{
  "arch": "rcan",
  "model": "image super-resolution model",
  "dataset": "rendered scenes of toy objects such as cars, trees, mugs and chairs",
  "train_examples": 97500,
  "image_size": 32,
  "crop_scale_min": 1,
  "horizontal_flip": false,
  "task": "super_resolution",
  "loss": "charbonnier",
  "scale": 4,
  "norm": "groupnorm",
  "activation": "relu6",
  "weight_standardization": true,
  "channel_attention": "se",
  "depths": [16],
  "kernel_size": 3,
  "stem": "deep",
  "widths": [96],
  "init": "torch_default",
  "residual_init": "none",
  "optimizer": "muon",
  "muon_scale": "match_rms_adamw",
  "lr": 0.0033,
  "momentum": 0.95,
  "nesterov": true,
  "orthogonalizer": "newton_schulz_5",
  "adamw_lr_other_params": 0.00092,
  "steps": 15400,
  "batch_size": 64,
  "epochs": 10.1,
  "lr_schedule": "cosine",
  "final_lr_fraction": 0,
  "warmup_steps": 3080,
  "weight_decay": 0.1,
  "adamw_weight_decay_other_params": 0
}
Rows from block 7, named by matrix and row number. Rows with one number belong to one channel. Each number is 200 + 40 x the weight over its row's rms, rounded and kept within 0 to 999. All counts start at 0. After the name is the row's rms in percent of the matrix's.
# convs0: first 3x3 conv (model.blocks.7.convs.0.weight, 96x96x3x3, standardized in use), inputs 16-31, a 3x3 kernel for each
# convs1: second 3x3 conv (model.blocks.7.convs.1.weight, 96x96x3x3, standardized in use, transposed), outputs 16-31, a 3x3 kernel for each
convs0.34,096,182,241,251,185,200,220,214,195,202,86,128,168,154,183,200,139,136,134,219,223,250,219,197,190,238,199,147,142,127,119,224,202,151,209,191,127,223,244,219,198,221,199,159,172,150,120,163,194,171,209,241,152,185,228,159,168,240,241,233,271,156,133,156,158,137,167,197,184,221,256,217,234,284,214,193,264,225,226,236,201,224,184,174,241,206,206,237,221,220,230,206,220,186,186,212,195,150,172,161,190,173,189,219,212,225,204,192,208,173,204,241,173,202,237,166,165,174,164,218,246,173,210,226,196,189,161,167,146,156,166,160,175,71,82,119,144,197,235,181,225,246,190,231,244
convs1.34,107,152,180,186,171,245,255,151,233,257,165,178,169,186,204,198,170,205,207,232,213,189,182,186,160,174,182,163,192,203,230,137,168,196,193,226,258,256,231,202,232,238,233,156,200,229,171,226,237,133,154,156,224,213,182,171,185,192,185,214,258,215,253,316,191,181,208,188,186,225,220,183,208,202,172,168,230,198,196,261,241,248,134,184,198,160,157,155,161,141,143,143,167,167,145,150,154,145,145,143,185,149,190,191,168,203,214,206,245,235,239,277,232,226,249,245,257,277,315,301,322,231,227,265,192,182,220,168,167,193,136,141,186,171,171,211,212,228,259,168,205,242,119,151,182
convs0.35,100,232,193,200,216,191,199,216,236,241,194,180,215,192,169,208,225,204,238,191,177,206,180,169,173,201,197,198,150,201,176,131,223,169,239,330,257,215,207,167,201,208,177,203,207,180,276,234,217,243,176,159,226,207,210,242,266,175,238,282,238,227,237,200,167,177,181,217,228,185,278,266,218,225,172,177,198,164,163,249,231,218,174,213,207,220,256,224,210,228,176,113,116,188,132,179,220,174,207,237,196,198,164,192,217,165,218,242,190,213,235,185,174,224,181,172,212,173,179,173,197,195,204,221,208,219,240,130,120,136,169,199,215,157,197,197,172,184,139,161,206,159,159,206,172
convs1.35,104,129,175,163,200,210,169,248,217,165,177,187,206,189,182,191,191,186,180,175,152,209,206,161,190,218,150,195,180,168,159,236,254,224,152,182,145,189,168,108,204,206,183,216,238,219,160,169,201,173,157,160,191,164,154,143,180,169,133,183,181,141,179,143,238,209,210,250,190,165,230,181,171,254,195,227,228,173,197,270,241,259,179,201,237,99,163,226,150,244,318,201,258,252,187,235,250,163,193,223,250,242,268,211,230,272,213,201,252,249,204,244,214,186,220,191,154,174,113,190,217,163,204,175,206,230,187,196,195,245,269,226,241,282,252,263,141,228,276,169,263,293,170,268,295
convs0.36,101,230,233,201,286,299,285,250,297,322,291,244,200,239,181,159,220,125,99,182,242,254,180,218,225,140,164,170,186,197,289,147,167,264,150,189,268,208,227,197,207,213,183,194,213,178,274,201,181,290,227,205,261,238,244,245,273,331,205,188,230,156,150,206,234,205,165,235,222,204,208,185,195,263,233,213,224,222,230,220,248,281,206,216,204,197,204,185,167,175,152,263,239,151,263,243,172,240,243,212,231,246,171,202,223,151,168,191,132,188,222,211,182,214,212,147,193,208,143,125,102,191,179,155,182,166,141,240,218,159,226,208,165,265,238,195,248,202,156,215,207,199,139,155,188
convs1.36,089,242,132,115,250,110,56,280,173,137,262,241,187,227,204,166,247,209,175,233,249,296,172,180,212,157,154,188,202,191,190,150,159,185,111,134,178,141,157,144,191,194,205,195,182,202,146,194,151,123,157,112,205,203,154,218,173,197,177,141,173,183,168,214,209,202,183,220,190,134,254,207,140,162,180,151,211,223,194,214,217,196,208,183,237,225,202,258,154,146,230,179,186,190,209,210,194,219,204,174,159,210,224,175,188,158,219,226,184,147,191,226,97,150,210,203,236,274,273,274,244,241,224,203,213,221,228,237,212,206,231,159,116,233,140,104,274,206,234,241,176,185,209,169,179
convs0.37,098,157,207,185,193,203,147,256,210,138,138,135,74,221,259,210,261,284,254,239,231,199,232,276,269,82,138,159,232,271,328,130,160,225,94,91,117,151,190,211,222,226,212,198,178,167,251,268,271,265,247,233,161,159,162,235,208,186,290,224,183,345,272,206,206,256,254,199,233,219,215,200,184,234,196,204,232,189,187,202,189,196,202,219,225,196,201,213,201,208,223,138,160,152,124,171,166,104,178,194,187,165,141,216,205,207,258,233,249,178,164,173,188,183,191,215,231,231,260,288,278,245,277,281,138,178,200,188,181,196,226,219,207,259,245,200,176,176,194,259,222,224,272,216,199
convs1.37,103,205,192,206,152,226,295,175,234,283,190,208,275,216,203,238,243,241,257,204,196,199,160,136,151,225,207,202,118,160,154,139,189,216,143,188,263,217,238,272,181,190,214,231,241,253,220,188,204,166,161,195,137,182,255,166,180,194,192,195,219,245,251,240,198,183,142,203,194,161,176,171,158,209,211,189,229,242,235,212,230,240,243,244,229,171,172,178,216,199,192,187,186,183,162,169,159,203,219,213,195,233,268,199,252,285,183,243,260,237,220,236,252,224,220,312,256,221,151,184,195,106,174,206,143,197,219,193,200,171,97,144,169,111,156,189,139,157,158,147,193,210,110,156,197
convs0.38,098,58,165,145,143,249,212,194,282,227,176,197,180,149,174,182,135,137,165,210,233,197,225,246,205,246,257,211,148,184,209,147,181,178,111,144,135,212,192,216,174,164,205,182,177,213,228,269,283,205,208,207,225,188,153,161,166,163,214,208,231,202,196,224,155,134,174,126,118,174,155,132,196,142,166,202,172,194,250,209,233,307,276,248,197,258,215,156,241,215,139,104,260,198,120,246,195,138,177,155,263,249,251,207,191,201,149,136,141,207,229,185,198,211,166,184,203,178,279,235,222,240,192,196,277,225,234,175,184,180,184,211,203,208,230,204,226,185,182,230,201,208,233,178,175
convs1.38,086,184,220,192,181,243,214,154,218,228,215,170,177,189,185,179,189,188,141,134,123,153,185,139,158,217,135,133,206,229,167,234,236,185,230,204,176,200,232,240,251,243,212,282,234,183,149,214,217,150,183,195,202,219,198,135,173,223,182,203,210,233,264,240,252,252,198,261,232,155,277,250,184,117,182,227,117,185,218,192,233,247,204,250,283,200,234,231,201,253,251,193,205,235,184,196,205,224,216,219,267,170,222,265,170,236,297,184,226,252,199,218,225,176,244,217,141,200,175,168,118,171,181,147,110,157,176,170,183,155,146,200,190,128,208,210,178,157,164,205,148,171,244,157,180
convs0.39,101,138,205,192,174,246,240,206,255,244,224,176,100,208,194,146,243,296,294,127,175,175,133,174,171,136,165,156,205,183,163,225,228,219,250,299,280,195,169,154,198,195,178,222,245,215,201,228,265,196,232,270,150,191,230,130,166,208,201,244,233,158,219,209,223,219,226,220,214,222,213,219,214,199,183,163,206,183,160,200,211,188,234,225,218,190,181,167,190,195,175,182,211,198,208,223,191,293,289,239,207,202,157,219,206,157,231,230,167,202,195,119,184,201,123,167,205,158,241,263,266,239,219,213,273,233,217,164,202,200,147,189,201,197,248,239,160,197,208,192,205,223,232,212,223
convs1.39,097,130,181,184,188,223,202,215,234,204,135,127,142,179,177,174,240,232,220,128,215,257,136,206,231,139,168,156,162,188,155,185,195,161,144,177,161,227,187,181,248,211,162,175,169,136,260,232,191,245,228,184,237,222,193,222,191,187,213,209,242,113,152,223,157,189,181,156,151,157,224,184,157,212,239,193,198,210,155,218,212,147,177,154,187,221,185,191,247,219,244,182,207,168,181,213,196,181,190,203,226,168,155,250,231,222,219,221,206,201,199,190,216,208,187,206,181,134,191,223,227,194,208,234,150,158,191,173,210,233,155,196,211,260,257,220,226,203,200,227,192,202,194,185,195
convs0.40,099,143,201,186,132,252,268,113,249,279,187,239,247,182,236,276,125,164,222,234,225,137,254,250,157,263,276,182,117,211,181,152,242,210,189,269,250,206,229,229,183,211,208,179,202,202,199,212,227,166,184,252,216,199,285,232,239,224,208,207,174,198,207,166,189,207,204,153,164,161,149,174,182,140,150,160,155,169,182,165,170,166,217,247,210,216,251,220,186,217,188,142,215,228,161,196,210,159,175,177,231,192,171,247,247,212,200,208,182,106,119,144,168,173,190,231,233,234,219,235,191,180,228,230,139,188,213,247,244,234,191,157,123,184,148,97,222,213,231,173,180,192,137,174,194
convs1.40,094,157,186,179,169,176,175,254,217,196,163,205,224,125,190,244,107,160,215,219,145,135,200,133,131,172,122,130,130,179,263,113,159,218,154,230,280,219,216,258,207,191,237,164,147,182,216,198,184,176,148,131,203,160,148,162,239,198,150,206,181,203,242,221,170,179,199,216,201,204,203,174,159,270,295,305,196,236,264,253,290,306,201,253,322,180,209,249,204,198,217,219,215,223,205,200,204,213,217,211,201,182,167,219,210,201,202,182,179,205,193,188,192,211,215,235,276,297,188,193,147,162,174,156,205,234,217,247,287,267,242,243,215,232,205,180,227,191,222,253,209,213,224,188,162
convs0.41,094,180,177,225,187,182,252,144,147,224,170,193,260,167,170,240,141,132,214,159,170,171,198,209,216,174,167,166,154,201,221,181,238,254,204,248,268,195,222,240,177,189,191,201,203,184,202,193,208,193,169,186,162,149,156,213,180,142,274,254,172,223,239,146,173,162,93,210,208,143,185,185,125,313,292,267,296,289,269,241,237,231,196,189,176,201,211,189,208,227,207,212,208,220,187,188,213,180,202,236,275,259,203,227,220,167,167,180,170,193,220,236,190,238,240,129,194,208,165,158,150,233,224,218,257,241,253,207,213,223,206,216,226,190,200,216,147,174,201,147,189,207,164,202,212
convs1.41,106,226,228,218,186,195,177,166,184,170,223,242,226,223,269,251,162,225,227,188,176,227,228,203,223,218,193,200,188,215,163,203,223,161,242,264,209,205,193,215,161,152,172,191,164,204,190,223,229,242,253,263,256,252,255,191,130,137,209,150,142,236,194,159,209,195,171,204,200,177,179,171,156,166,168,163,233,204,177,282,248,220,158,213,229,209,231,262,219,252,260,196,175,174,192,175,171,214,206,198,143,196,285,157,199,291,190,212,272,95,133,139,123,136,139,155,150,160,179,147,132,162,125,109,218,209,201,173,217,229,177,208,199,192,208,178,156,204,226,166,199,208,142,165,163
convs0.42,103,243,236,216,186,203,226,144,168,181,227,171,84,221,170,98,154,142,109,200,183,156,274,281,236,285,313,290,238,228,203,233,215,200,122,133,161,188,176,202,176,176,195,195,204,218,172,187,199,182,205,245,180,224,250,162,213,233,168,225,256,205,240,241,161,108,114,282,194,172,348,270,224,199,209,174,225,215,162,163,143,107,222,201,188,196,164,173,146,114,129,280,263,259,237,238,223,162,162,168,186,168,177,168,147,163,164,167,196,160,199,255,178,187,215,194,184,203,241,242,264,197,207,238,166,173,215,275,267,260,227,237,229,138,157,165,164,156,154,175,184,170,165,177,166
convs1.42,090,153,155,226,150,192,256,131,157,204,179,215,208,231,217,202,205,173,160,151,127,117,120,125,134,154,192,180,197,212,207,219,263,263,142,201,203,271,250,212,224,236,212,232,287,278,162,138,143,201,191,192,167,142,151,167,165,160,213,227,200,255,272,251,187,161,140,207,190,182,234,235,247,296,259,242,265,236,235,236,212,200,254,245,226,194,213,162,183,176,134,202,204,211,202,197,200,179,188,202,223,198,239,228,209,248,249,198,177,275,282,267,239,234,218,159,179,204,252,255,275,201,211,193,221,230,203,170,174,168,197,207,221,193,182,202,223,251,223,213,238,187,157,167,129
convs0.43,097,283,183,142,320,236,216,325,265,266,251,254,202,186,190,158,161,169,126,202,251,265,207,243,249,103,124,119,141,182,213,184,224,222,180,176,143,162,228,209,150,209,215,175,216,238,321,271,227,240,172,147,303,230,211,208,255,293,168,196,227,133,148,180,226,178,233,254,181,181,229,182,150,205,173,190,227,212,214,223,234,215,180,203,190,183,222,187,162,193,163,254,279,256,214,229,203,148,125,101,181,202,275,184,188,236,237,221,255,209,207,206,208,193,176,239,222,196,202,205,180,217,190,147,205,169,108,254,232,190,195,198,175,139,157,151,259,218,175,204,185,185,189,195,224
convs1.43,098,196,197,194,227,211,199,205,205,191,193,183,205,193,185,204,223,190,197,184,231,205,164,199,156,142,170,123,243,178,179,226,183,221,241,197,219,159,174,190,205,221,244,180,198,237,166,160,189,210,211,220,220,214,190,204,202,274,227,204,267,252,211,219,230,253,286,244,213,208,243,192,162,196,170,180,216,183,165,190,189,161,232,212,263,233,191,240,159,143,221,176,197,263,143,161,196,131,134,144,177,149,103,193,196,165,275,293,297,119,164,160,188,247,251,182,239,269,223,224,185,211,210,179,197,175,133,208,208,201,232,203,174,186,167,137,192,173,116,255,194,130,284,192,130
convs0.44,093,153,177,220,153,206,242,158,197,238,220,231,189,168,192,145,227,235,189,151,188,183,184,202,187,220,211,186,243,178,130,219,141,107,272,202,180,159,149,123,206,201,172,179,183,168,191,214,220,139,179,159,161,201,168,206,218,243,162,164,179,192,185,209,217,183,160,221,199,180,194,211,195,209,189,202,174,156,179,147,127,140,197,187,183,200,182,182,203,176,176,190,198,271,166,190,266,133,169,217,141,187,102,147,183,121,138,166,136,236,198,193,229,174,156,224,169,149,209,199,182,206,218,208,218,232,235,200,225,248,200,222,234,189,203,202,193,233,239,162,208,227,121,157,168
convs1.44,103,155,176,168,179,189,182,205,210,225,174,200,189,176,179,179,214,192,187,209,231,187,224,255,220,167,197,194,195,197,191,199,197,197,175,177,196,213,223,204,205,210,177,203,200,186,198,214,262,197,218,272,193,186,234,237,215,176,262,254,189,295,295,222,221,239,231,200,223,210,200,219,204,188,227,229,214,226,221,235,222,198,165,188,174,176,196,144,154,162,128,208,206,191,195,194,178,190,195,177,219,198,241,212,183,209,191,149,158,271,241,234,246,221,222,246,219,201,201,195,246,168,182,259,116,171,257,256,277,266,229,245,232,248,244,236,181,182,166,181,187,164,211,224,184